Weights of a small masked image model.
Model: 13M parameters, 48-pixel images, encoder arch vit, encoder norm layernorm, encoder activation gelu_tanh, encoder moe top_k, encoder num experts 16, encoder patch size [6, 6], encoder layers 6, encoder width 320, decoder width 192, decoder layers 3.
Training: muon at rate 0.0041, batches of 256.
Data: trained on rendered roads seen from a driver's seat, with toy cars, trees and houses, 145000 training examples, 13.6 epochs.
Rows from block 3 of the encoder of a small masked image model, named by matrix and row number. Rows with one number within an expert belong to one neuron, the router's apart. Each number is 50 + 15 x the weight over its row's rms, rounded and kept within 0 to 99. All counts start at 0.
Before each expert's rows are labels from the 100 images, of 14848, where the router gives the expert most weight on average: "top examples" is what is common among them. Only what is clearly more common there than usual is listed. The data: rendered roads seen from a driver's seat, with toy cars, trees and houses.
# router: router (encoder.blocks.3.mlp.router.weight, 16x320, trained with AdamW), inputs 214-319
# up: expert up (encoder.blocks.3.mlp.up, 16x160x320), inputs 214-319
# down: expert down (encoder.blocks.3.mlp.down, 16x320x160, transposed), outputs 214-319

# expert 6
top examples: line: no line; snowy verge; vehicles: zero
router.6:46 48 46 83 62 50 55 42 54 21 55 46 40 16 63 50 39 33 54 31 44 80 69 44 64 37 32 42 47 61 47 50 42 52 21 56 28 34 54 55 52 57 89 51 64 50 48 46 53 53 68 24 43 49 48 34 53 24 62 57 37 45 60 31 59 78 39 50 31 34 55 36 44 51 41 49 65 41 54 53 52 65 57 58 57 76 47 27 65 52 38 54 33 51 66 62 46 45 70 70 18 57 52 34 53 47
up.1:35 30 58 40 50 42 44 54 90 36 56 67 42 61 37 43 44 49 44 45 67 64 52 38 57 21 80 33 64 50 59 49 31 64 42 46 28 63 77 34 66 70 26 49 45 51 71 49 87 42 60 59 57 70 26 55 82 54 48 42 53 40 33 53 40 40 48 27 40 38 66 75 31 31 70 62 36 53 54 59 53 39 39 27 61 56 61 80 67 23 22 47 50 54 46 65 17 36 53 46 73 50 62 53 56 68
down.1:65 52 43 55 21 38 92 65 47 30 50 71 41 33 79 63 32 71 53 57 46 69 79 26 32 55 42 44 74 50 60 69 63 49 50 56 53 34 49 55 57 43 47 28 43 59 29 38 51 33 34 22 29 35 67 58 26 47 44 27 32 48 76 60 57 65 47 57 57 85 66 81 42 58 37 17 32 41 76 63 48 51 49 54 68 72 63 24 39 33 78 38 17 33 58 46 52 53 63 46 52 59 65 32 40 48
up.2:47 50 59 38 70 45 55 89 59 34 40 55 52 38 30 45 48 36 63 36 57 78 44 44 64 37 27 61 54 14 49 51 50 22 33 35 50 60 63 62 46 50 40 61 35 53 47 59 79 35 27 46 57 66 76 52 55 67 61 46 56 44 63 40 48 73 50 62 27 62 51 61 54 53 66 40 49 41 62 79 62 47 63 62 51 42 51 55 55 59 48 41 46 67 22 42 29 34 74 56 46 57 58 45 35 36
down.2:50 54 47 53 74 81 92 54 46 61 38 28 52 53 55 34 60 50 35 63 47 85 69 61 50 43 43 45 44 51 91 42 55 62 37 62 47 51 68 58 59 82 55 42 42 52 44 40 50 66 74 61 53 44 35 61 01 40 69 57 39 62 47 39 22 69 46 39 76 45 42 27 44 33 72 65 56 29 62 53 98 45 74 45 34 20 56 84 67 48 68 82 30 37 44 38 44 56 39 19 47 46 76 52 43 49
up.3:65 46 47 23 56 82 32 27 63 70 29 40 32 55 50 30 42 41 22 60 48 74 63 67 66 58 27 16 29 51 66 48 43 59 57 39 30 79 58 49 40 31 58 46 59 55 45 48 27 45 71 69 54 35 32 52 74 51 45 68 73 27 63 10 52 55 40 36 58 50 51 73 73 50 32 41 35 24 54 54 56 54 64 47 37 65 54 36 36 60 47 56 62 78 66 52 68 33 38 56 38 41 29 60 50 59
down.3:26 59 65 68 66 64 70 81 37 71 77 40 41 27 50 46 29 39 45 86 57 50 19 62 24 49 42 44 48 59 69 64 63 66 54 39 18 60 51 49 50 67 40 37 58 25 59 48 33 58 41 64 31 80 56 56 67 23 26 20 60 25 57 76 51 47 38 43 56 42 57 38 61 46 54 71 34 34 44 59 49 54 54 60 44 39 59 53 42 42 38 47 58 55 57 51 50 67 44 39 40 61 40 53 61 55
up.4:58 74 56 56 40 64 62 24 55 41 57 27 65 50 32 32 21 48 58 73 55 51 66 64 51 44 48 27 59 38 55 50 53 62 59 35 27 35 22 49 66 54 51 40 67 65 41 36 82 33 38 49 19 51 72 29 03 53 32 44 55 61 70 38 42 72 42 39 32 42 57 38 36 51 60 64 34 21 54 59 36 29 57 65 44 49 59 64 59 76 31 71 34 69 56 53 47 52 68 48 45 32 63 59 36 45
down.4:40 59 40 77 38 54 53 54 44 00 74 70 57 63 49 56 48 45 45 52 47 46 29 31 39 66 63 41 60 48 29 50 53 40 41 71 50 67 58 53 34 53 50 44 44 50 52 52 45 62 53 57 50 49 51 50 44 47 39 63 51 52 32 37 59 42 39 53 46 64 40 45 53 52 31 64 32 60 89 31 44 47 75 44 41 42 44 57 49 66 58 44 70 60 68 84 40 56 57 53 46 45 43 43 52 44

# expert 10
top examples: vehicles: two; truck
router.10:61 53 48 53 28 44 65 43 66 59 37 17 54 58 34 50 53 63 19 60 80 68 14 76 52 55 44 42 61 43 80 46 60 62 61 46 56 53 55 50 03 37 54 35 51 54 49 47 47 35 43 51 56 25 47 48 26 53 48 77 51 55 42 85 63 41 55 60 73 66 45 58 52 42 36 58 12 56 69 55 56 42 53 48 36 45 69 74 47 54 45 37 55 54 52 36 76 43 48 63 63 49 33 33 40 51
up.1:45 46 64 62 67 36 30 50 44 37 42 47 35 41 24 53 32 58 43 57 44 48 56 30 51 38 76 52 26 77 33 67 57 84 22 37 58 42 48 58 70 66 55 78 46 62 57 65 32 39 74 50 46 81 46 37 59 49 38 61 46 47 30 60 70 55 72 74 53 31 55 53 44 25 36 48 45 36 62 52 72 48 34 41 13 44 63 12 84 60 25 52 42 47 71 60 58 47 42 54 58 48 57 81 84 49
down.1:58 42 57 71 63 55 45 54 51 63 31 64 59 07 55 56 29 68 41 39 42 51 69 64 29 34 41 65 70 40 50 31 34 52 60 55 43 41 73 50 64 67 52 57 65 70 35 51 31 14 75 34 46 52 37 52 62 44 81 48 49 66 50 50 39 62 45 47 20 33 47 19 56 59 82 32 63 51 47 48 46 40 54 63 43 44 83 15 76 60 46 42 43 39 57 20 44 65 46 50 51 80 72 49 71 44
up.2:55 44 63 58 77 39 38 76 39 57 42 45 54 46 76 63 58 48 40 54 42 20 40 21 47 69 43 60 37 29 33 58 49 56 61 86 48 45 44 38 43 59 48 66 26 29 46 34 44 24 47 64 59 78 48 68 57 33 53 38 63 52 57 64 44 50 60 53 15 36 61 55 55 69 55 58 68 59 56 73 61 57 51 56 50 49 39 43 65 48 39 39 53 50 50 62 48 65 61 20 40 57 65 63 43 24
down.2:60 59 61 68 45 66 44 33 57 53 41 55 35 18 47 55 50 50 36 65 54 33 59 74 26 31 60 66 54 60 72 54 31 56 65 48 34 52 32 53 45 42 47 41 37 39 47 49 47 38 57 54 64 94 74 67 58 41 45 62 41 53 58 70 55 40 52 52 35 46 43 34 36 55 41 45 58 51 65 55 56 47 69 86 57 54 55 59 26 66 23 39 54 69 49 74 47 55 65 61 42 75 19 77 56 60
up.3:51 32 37 55 26 76 41 59 50 68 73 72 36 53 36 40 78 58 35 41 37 55 59 26 68 49 65 62 75 33 19 41 28 54 48 52 56 62 54 37 24 51 63 44 56 51 47 50 27 58 36 44 76 49 40 43 49 77 47 61 55 43 60 68 34 66 46 74 71 60 46 68 46 62 39 49 57 67 32 70 43 55 30 34 55 04 56 37 60 55 36 54 40 87 26 43 27 61 48 25 54 79 58 21 58 16
down.3:50 63 82 79 99 56 62 51 47 48 50 00 40 30 46 61 51 43 52 55 50 48 28 55 60 55 41 16 56 57 62 55 60 62 38 91 36 42 63 51 09 49 51 59 51 32 46 31 30 75 72 47 49 39 72 50 65 35 55 56 54 50 49 67 60 28 57 38 42 35 35 55 46 36 45 32 72 31 50 54 51 51 52 53 55 49 52 67 73 41 65 64 34 00 40 49 41 22 69 77 68 59 46 67 54 80
up.4:42 40 72 53 58 68 35 29 49 52 99 71 23 62 56 34 42 63 20 60 41 30 63 64 38 70 36 62 73 73 39 57 58 53 38 30 34 64 29 53 38 46 83 08 46 47 56 21 45 32 62 42 67 47 46 50 59 58 41 66 53 33 71 76 72 47 67 44 38 47 66 35 60 59 41 59 66 47 70 50 36 55 40 59 57 49 62 89 41 36 53 34 53 48 59 44 55 54 36 45 49 57 43 26 55 49
down.4:69 63 34 71 65 66 42 54 50 47 46 25 60 43 47 74 38 49 67 21 73 56 37 58 55 42 34 74 42 09 23 44 53 63 50 25 31 35 66 51 43 49 44 53 91 30 45 49 56 45 56 34 49 40 47 59 33 45 48 70 45 63 48 45 78 53 58 56 74 64 74 52 39 60 56 57 53 46 47 61 40 55 53 52 63 65 22 50 38 63 54 47 63 59 48 43 66 69 54 42 60 41 59 39 56 51

# expert 8
top examples: snowy verge; line: no line; bends left; vehicles: zero
router.8:53 54 37 47 79 50 40 28 54 25 58 53 58 31 72 40 67 27 65 22 58 64 69 33 54 69 29 50 32 49 54 41 46 59 54 31 42 25 68 63 62 49 28 36 45 40 61 61 61 84 35 40 35 38 59 55 29 36 65 53 37 64 45 61 58 42 39 32 61 32 62 51 66 68 48 31 76 46 44 40 30 47 49 71 53 72 36 47 58 52 49 35 57 65 62 56 46 58 75 40 46 82 76 47 34 35
up.3:33 58 54 51 46 60 57 49 36 56 54 29 69 63 42 43 35 35 35 65 71 38 45 61 55 51 71 50 51 51 47 44 40 67 53 45 68 55 61 32 66 45 92 45 46 51 57 60 42 55 18 57 53 71 29 50 18 33 52 64 74 57 49 37 49 45 66 64 26 54 39 25 16 43 18 68 67 54 48 50 65 68 62 73 49 53 46 47 14 70 61 67 73 60 47 57 51 67 41 31 57 48 28 67 72 60
down.3:36 68 46 10 46 52 38 63 56 43 40 60 66 29 44 53 58 41 61 47 65 60 17 73 37 68 44 35 50 44 66 50 50 60 58 35 26 45 23 52 53 49 68 57 53 60 50 55 31 31 80 35 55 27 73 63 22 59 65 23 20 38 61 27 78 52 46 52 54 48 52 69 52 49 41 37 39 37 47 33 64 49 42 66 80 31 25 55 62 50 33 59 52 59 40 48 41 43 42 62 45 50 74 48 21 38
up.4:51 68 30 37 50 47 47 60 34 46 52 63 38 46 49 37 66 48 23 54 37 53 27 49 43 42 44 56 49 38 64 43 26 35 19 49 29 56 52 52 57 43 25 42 65 47 74 62 62 43 48 51 83 74 21 89 31 43 80 89 63 26 46 60 60 50 65 28 40 36 30 28 42 49 50 39 11 34 61 58 51 59 40 27 40 50 59 60 50 58 45 41 80 57 47 59 74 33 41 46 33 24 59 35 57 50
down.4:56 73 75 52 57 65 24 27 47 55 78 30 48 47 61 73 68 62 74 36 43 72 35 65 62 62 52 48 82 42 38 54 60 25 63 46 41 41 53 62 58 25 73 67 58 59 55 67 47 53 38 39 22 56 52 55 48 42 25 16 54 49 53 88 58 49 47 51 36 57 78 61 56 52 46 41 74 43 50 53 49 44 57 38 50 48 59 58 64 58 14 64 44 44 51 44 23 45 51 70 52 77 38 28 37 49
up.5:39 73 46 41 81 56 40 46 51 62 52 32 71 67 56 55 26 34 44 70 51 58 48 70 40 33 66 33 48 29 65 58 72 57 62 61 91 43 55 41 33 64 59 30 11 39 53 68 23 66 52 41 45 72 65 17 37 39 39 60 90 57 56 46 43 28 69 63 37 49 65 50 68 39 35 46 57 51 76 30 55 41 53 54 53 57 48 59 35 49 17 19 34 45 29 40 60 52 35 48 26 48 52 42 56 56
down.5:36 41 42 50 50 65 52 54 49 36 01 51 60 52 66 31 63 85 52 57 44 58 22 58 40 23 31 51 66 54 35 38 55 42 54 63 59 51 71 49 36 50 51 47 45 49 44 60 49 72 46 38 44 38 49 44 28 55 50 46 37 48 25 47 43 33 51 66 49 48 33 60 50 45 50 40 28 57 57 32 56 43 34 58 70 66 36 48 57 67 34 56 27 54 44 63 26 61 38 71 48 39 29 52 35 51
up.6:50 54 64 29 55 36 76 65 72 60 48 68 46 27 45 59 45 56 64 66 70 44 36 50 60 38 64 47 68 41 50 46 51 32 70 50 53 20 53 51 46 71 51 46 33 32 60 43 47 53 12 37 77 43 41 55 52 50 39 73 81 35 42 72 26 69 43 63 59 54 61 63 43 57 62 37 40 58 62 43 37 38 38 47 36 86 69 37 48 66 57 42 59 64 63 47 25 33 36 57 63 58 46 48 52 36
down.6:36 70 74 45 56 90 62 15 48 70 48 25 50 68 55 28 32 51 57 47 34 14 52 58 50 43 42 56 52 70 53 63 59 75 51 58 80 34 30 39 47 48 28 54 51 51 50 47 30 39 60 52 52 43 85 48 53 53 38 64 54 55 54 26 46 39 67 35 41 59 27 48 41 41 24 78 36 53 54 46 67 38 51 19 45 45 49 57 50 51 29 60 51 68 55 37 39 76 63 38 42 55 49 46 36 60

# expert 9
top examples: line: no line; snowy verge; vehicles: zero
router.9:41 76 41 29 66 50 50 36 18 16 55 61 53 43 73 36 77 26 72 40 49 57 74 40 46 74 34 43 32 39 49 34 51 68 46 37 52 32 63 71 61 41 33 33 51 49 61 61 61 64 48 52 31 38 45 48 40 23 58 50 29 59 49 65 51 48 36 27 68 34 57 30 70 58 46 28 79 40 51 42 26 53 41 74 35 60 51 67 54 47 47 28 47 69 60 60 47 50 78 42 55 73 76 54 37 35
up.0:43 46 54 45 48 39 22 36 37 30 54 51 72 77 34 70 60 57 49 49 70 36 53 44 34 51 49 36 34 63 43 43 51 61 42 43 44 32 93 62 68 55 84 69 73 31 49 64 58 43 14 42 28 83 58 61 29 33 63 42 54 60 48 16 57 61 42 53 49 44 51 55 57 72 52 51 58 54 45 60 34 69 46 53 41 59 54 45 42 42 68 60 55 43 62 46 71 71 57 27 41 55 34 29 37 50
down.0:66 59 45 26 79 65 49 31 58 77 25 73 57 60 58 51 52 47 91 40 51 45 61 49 42 53 51 36 50 56 42 44 51 45 51 39 51 54 65 48 50 39 26 52 40 61 59 36 51 72 49 36 59 72 69 66 40 56 62 49 48 46 89 25 50 42 38 54 31 59 12 18 44 41 59 42 40 41 57 33 37 49 47 60 41 54 75 60 33 32 52 62 16 42 32 42 43 79 92 31 39 48 39 66 40 54
up.1:49 27 65 38 60 47 68 59 55 42 56 84 33 94 52 51 43 81 48 61 33 54 27 45 81 23 45 62 25 52 67 55 81 51 32 62 32 73 61 45 43 44 28 70 35 66 48 70 42 49 54 46 62 61 11 45 46 52 25 37 59 46 40 70 35 69 65 82 38 63 32 62 50 14 61 42 68 54 33 40 57 52 49 15 35 43 77 49 69 56 13 67 44 52 54 58 37 39 52 48 64 38 25 45 41 42
down.1:43 57 57 68 21 45 55 50 48 25 52 45 39 28 48 63 61 52 58 33 57 69 80 53 61 40 44 56 52 27 72 51 21 60 61 86 56 60 49 49 72 38 47 58 75 17 29 61 71 63 37 22 48 55 91 53 54 63 45 32 49 48 64 47 62 51 56 59 91 28 45 44 65 48 20 26 33 39 49 47 34 49 54 21 37 43 48 61 78 47 61 57 79 52 30 47 69 67 71 41 50 56 67 74 35 59
up.2:41 58 43 46 61 63 85 34 57 63 42 47 52 69 37 44 73 37 53 41 64 48 63 61 58 31 45 52 42 17 34 42 61 81 33 44 27 70 58 41 52 41 82 72 44 44 49 45 61 40 57 55 66 54 62 21 25 85 32 40 56 57 53 66 37 47 52 47 61 33 47 44 56 45 45 46 32 47 54 38 56 51 57 48 27 34 49 75 65 52 72 58 43 58 38 40 73 63 52 51 54 62 61 63 41 20
down.2:50 35 13 60 36 67 46 35 60 41 57 55 50 42 34 40 48 64 44 42 61 58 52 91 64 52 46 46 37 40 37 45 62 59 44 45 43 43 30 56 54 51 42 75 53 30 61 47 54 55 50 56 42 60 97 46 45 70 75 55 75 47 48 50 51 62 74 42 22 59 41 72 38 52 46 14 13 35 55 45 56 50 76 54 33 49 43 21 56 43 57 45 40 37 40 53 54 32 54 49 62 72 48 25 33 13
up.3:43 19 54 99 55 58 63 42 54 64 46 73 69 65 39 63 47 51 28 44 41 40 35 61 62 21 58 49 36 21 58 51 79 66 53 56 21 61 79 75 30 58 48 33 49 64 58 64 62 40 53 41 65 73 72 41 40 45 49 50 43 26 44 67 61 68 63 57 54 74 40 49 59 61 57 69 45 49 53 29 88 61 50 57 46 40 46 29 43 30 50 48 61 55 46 64 65 23 42 56 58 43 40 56 64 43
down.3:66 67 68 68 43 45 25 75 55 59 27 28 30 51 52 68 49 37 22 61 54 46 16 63 74 50 45 39 44 37 53 55 37 69 48 68 58 60 36 54 47 25 53 12 47 58 60 43 57 34 39 38 57 51 61 47 67 29 47 39 45 39 50 52 39 55 39 45 44 68 49 33 53 53 46 51 54 56 38 52 70 55 53 40 59 29 49 38 43 59 42 32 41 46 48 69 99 00 61 53 57 72 22 27 54 67

# expert 12
top examples: line: no line; vehicles: zero
router.12:41 70 26 41 73 50 39 38 27 25 58 67 49 41 72 38 67 27 67 35 58 74 72 47 39 67 36 63 51 45 57 38 44 54 38 33 50 33 71 73 64 64 33 38 49 55 56 60 60 66 34 33 34 26 45 41 31 33 67 46 34 55 59 68 15 44 42 36 61 36 45 22 43 69 40 26 84 48 61 49 19 45 40 67 38 71 40 28 57 45 66 54 56 65 48 40 43 68 55 36 40 65 82 53 41 41
up.1:50 31 65 49 34 43 52 60 32 88 32 53 29 40 55 67 74 44 44 28 44 58 69 48 43 25 59 36 28 51 48 44 58 47 66 67 39 46 48 37 51 54 38 46 47 29 59 37 52 63 71 53 66 49 52 35 69 43 39 35 26 34 57 56 46 48 58 89 46 63 32 51 47 72 37 21 39 26 74 66 59 57 22 47 65 76 46 22 58 49 64 25 42 48 44 34 56 50 46 45 69 21 41 65 54 53
down.1:57 50 89 27 31 46 46 26 54 59 29 43 34 47 38 56 48 70 78 27 64 75 34 55 55 48 40 62 46 44 76 36 41 50 59 51 42 61 64 50 45 68 31 18 43 57 50 49 70 79 61 45 52 49 29 29 56 39 77 67 50 32 31 38 39 57 69 47 59 50 47 50 62 62 41 80 51 44 40 77 30 51 27 59 57 44 64 82 48 41 21 42 37 43 65 59 58 28 33 27 22 71 50 39 57 41
up.2:33 54 76 36 40 65 47 42 25 58 39 55 45 48 50 65 37 30 48 55 51 40 18 44 78 52 66 35 54 55 41 40 47 47 34 69 43 50 61 53 35 42 24 47 34 44 41 43 41 29 48 48 73 27 56 19 55 53 36 67 43 42 36 54 44 57 39 34 55 38 38 55 68 22 48 57 58 38 42 44 60 54 47 66 53 63 55 39 46 48 65 54 63 64 45 59 36 73 45 36 33 48 30 70 56 04
down.2:48 39 44 23 62 65 81 74 43 93 42 28 46 42 64 22 34 40 26 64 43 38 45 38 27 45 11 58 53 60 57 62 24 71 49 65 55 41 51 56 60 41 48 52 55 59 63 44 60 57 55 52 51 74 36 56 49 52 39 70 32 57 58 55 47 34 51 50 69 52 65 58 37 56 45 52 83 08 46 52 41 43 34 32 39 19 50 45 41 39 28 58 46 68 39 66 64 19 43 70 40 64 30 59 39 54
up.3:42 81 43 54 38 22 50 42 72 48 47 59 42 46 42 53 58 49 26 31 74 44 62 90 46 60 83 33 42 63 48 37 08 31 57 49 36 29 70 43 48 37 54 64 61 41 51 49 39 36 64 65 71 71 72 69 48 33 49 53 21 44 29 15 45 53 62 63 56 55 54 76 30 44 52 57 24 40 39 52 26 51 36 44 32 43 49 42 24 37 48 46 56 55 51 56 26 30 38 73 44 56 49 82 67 52
down.3:49 52 77 27 39 80 26 61 50 61 35 47 43 28 39 49 36 32 46 63 59 55 42 25 62 42 34 53 54 56 59 45 40 25 50 50 41 57 26 49 72 65 60 44 63 37 53 39 64 21 41 41 36 51 59 45 49 57 45 40 56 65 57 61 38 68 48 37 24 52 43 61 58 63 52 58 79 34 46 43 79 56 47 25 58 48 64 28 62 59 32 91 59 61 43 32 66 55 41 32 32 67 54 16 44 39
up.4:42 46 40 22 44 65 63 55 57 56 41 56 54 36 44 47 60 39 57 45 83 62 74 42 43 18 76 53 31 84 47 34 57 56 41 44 15 46 64 73 46 48 54 54 50 36 48 42 59 54 58 65 45 33 47 74 53 71 50 62 48 70 36 54 61 43 48 42 45 23 47 48 54 48 20 66 63 62 52 05 94 38 72 38 65 51 25 43 53 38 32 37 59 63 34 66 32 39 75 59 65 65 28 46 39 38
down.4:59 69 68 66 57 90 53 41 53 61 64 23 33 55 54 66 35 58 64 61 34 63 58 71 41 82 48 44 28 74 46 54 43 53 73 60 26 52 45 48 41 45 22 52 40 63 40 30 39 38 45 66 57 31 29 48 33 84 45 64 59 43 22 52 47 65 37 60 30 47 55 57 47 54 28 43 42 53 63 30 65 48 50 57 30 78 55 36 59 27 50 85 60 64 48 62 45 41 65 54 44 38 20 66 59 48

# expert 11
top examples: truck; house; vehicles: two
router.11:36 36 51 21 57 37 62 67 44 43 45 21 31 64 39 63 43 68 57 40 51 39 51 45 54 34 80 56 80 36 51 42 39 33 28 63 54 65 29 51 48 34 30 44 34 30 52 33 44 43 53 32 52 36 67 43 73 44 29 40 65 25 56 48 45 26 64 69 51 66 56 74 33 58 46 55 49 70 36 80 33 62 55 30 74 40 41 36 54 57 82 55 51 47 40 74 41 75 38 62 49 38 33 39 62 40
up.1:83 73 51 85 35 44 46 49 28 48 56 58 75 49 48 36 48 61 30 58 54 21 48 56 65 55 45 50 55 45 32 61 43 54 43 44 61 22 42 72 53 53 54 64 65 50 29 36 72 56 37 58 48 42 93 74 11 53 60 70 84 73 42 60 51 58 48 79 37 15 65 67 48 53 47 33 50 45 34 43 36 73 70 45 41 59 53 61 77 46 26 52 29 71 63 64 57 66 71 53 33 47 44 61 42 71
down.1:85 42 71 34 47 51 48 43 51 51 29 31 76 52 35 67 51 30 43 37 26 32 74 85 17 57 59 51 56 07 49 57 42 67 47 46 44 55 36 39 54 61 36 61 44 26 44 55 15 53 43 51 55 64 44 47 26 35 56 31 55 45 46 33 52 57 44 31 51 57 56 29 47 41 42 29 32 48 58 61 80 56 46 72 70 41 64 32 54 51 43 51 48 46 57 46 49 45 94 35 49 67 31 62 70 71
up.2:74 50 45 57 30 65 71 43 52 42 43 12 56 59 56 41 68 44 26 38 41 60 49 55 50 50 62 48 14 49 42 57 66 50 48 53 77 65 53 29 14 47 42 41 59 55 61 40 67 64 36 59 41 45 30 63 55 43 45 42 55 13 46 57 42 80 72 46 45 51 32 41 41 37 68 56 28 32 40 72 55 45 64 41 71 38 47 67 42 57 66 56 42 42 54 47 61 55 82 45 39 72 56 43 59 49
down.2:29 25 62 52 40 73 85 15 45 58 65 57 39 62 57 68 39 64 21 46 30 42 31 49 78 51 50 42 28 43 47 79 40 64 54 38 63 53 38 43 54 43 24 26 22 51 44 32 27 52 81 77 34 65 30 63 43 48 72 38 57 55 48 67 58 34 52 35 63 49 38 59 19 45 81 77 64 50 77 61 58 47 47 71 45 61 37 68 51 31 23 69 65 36 78 36 27 65 40 37 66 59 75 62 67 31
up.3:12 44 48 80 43 63 55 38 45 49 79 21 37 70 52 57 27 43 56 81 57 64 31 52 34 38 68 34 64 33 64 46 54 48 73 55 56 44 49 62 33 44 72 99 46 57 50 56 53 37 66 46 38 73 34 40 18 44 42 70 69 49 65 79 54 58 45 62 55 51 53 57 49 63 53 55 67 48 46 37 51 41 55 52 58 61 66 55 44 60 52 71 62 59 39 57 36 43 29 77 76 35 46 64 42 41
down.3:51 60 42 38 29 52 32 22 49 45 51 74 55 43 52 48 66 51 55 39 56 46 60 70 46 29 41 56 48 47 58 43 58 68 67 53 50 56 91 51 73 49 54 55 54 55 33 51 65 38 56 34 47 59 19 39 27 42 48 47 35 25 68 61 47 34 40 49 54 49 67 34 50 56 37 24 42 68 81 38 55 53 37 27 45 40 16 59 55 53 15 55 42 28 48 55 39 25 47 25 35 13 71 50 51 38
up.4:44 35 57 36 68 43 58 35 62 58 34 47 49 25 35 49 05 35 61 16 65 64 59 29 61 38 38 36 52 27 50 57 43 50 40 38 45 47 59 17 51 43 46 58 49 62 38 75 73 57 36 21 39 47 45 51 45 40 52 56 27 52 22 46 56 53 39 61 51 43 61 62 54 80 45 09 25 68 36 55 56 62 49 52 68 44 38 28 60 53 57 45 32 67 43 33 50 33 69 53 32 41 32 51 63 59
down.4:28 72 69 42 35 57 22 69 34 53 68 46 41 32 57 48 56 59 67 58 64 58 44 56 58 57 52 43 65 56 52 45 49 25 66 70 59 37 49 47 66 42 69 18 41 75 46 52 25 53 50 45 50 87 48 21 41 60 17 46 81 57 44 50 46 24 50 43 57 36 55 67 50 68 48 88 56 40 61 62 48 49 82 55 41 51 49 35 43 68 25 63 54 40 30 41 62 57 69 53 51 66 64 46 34 49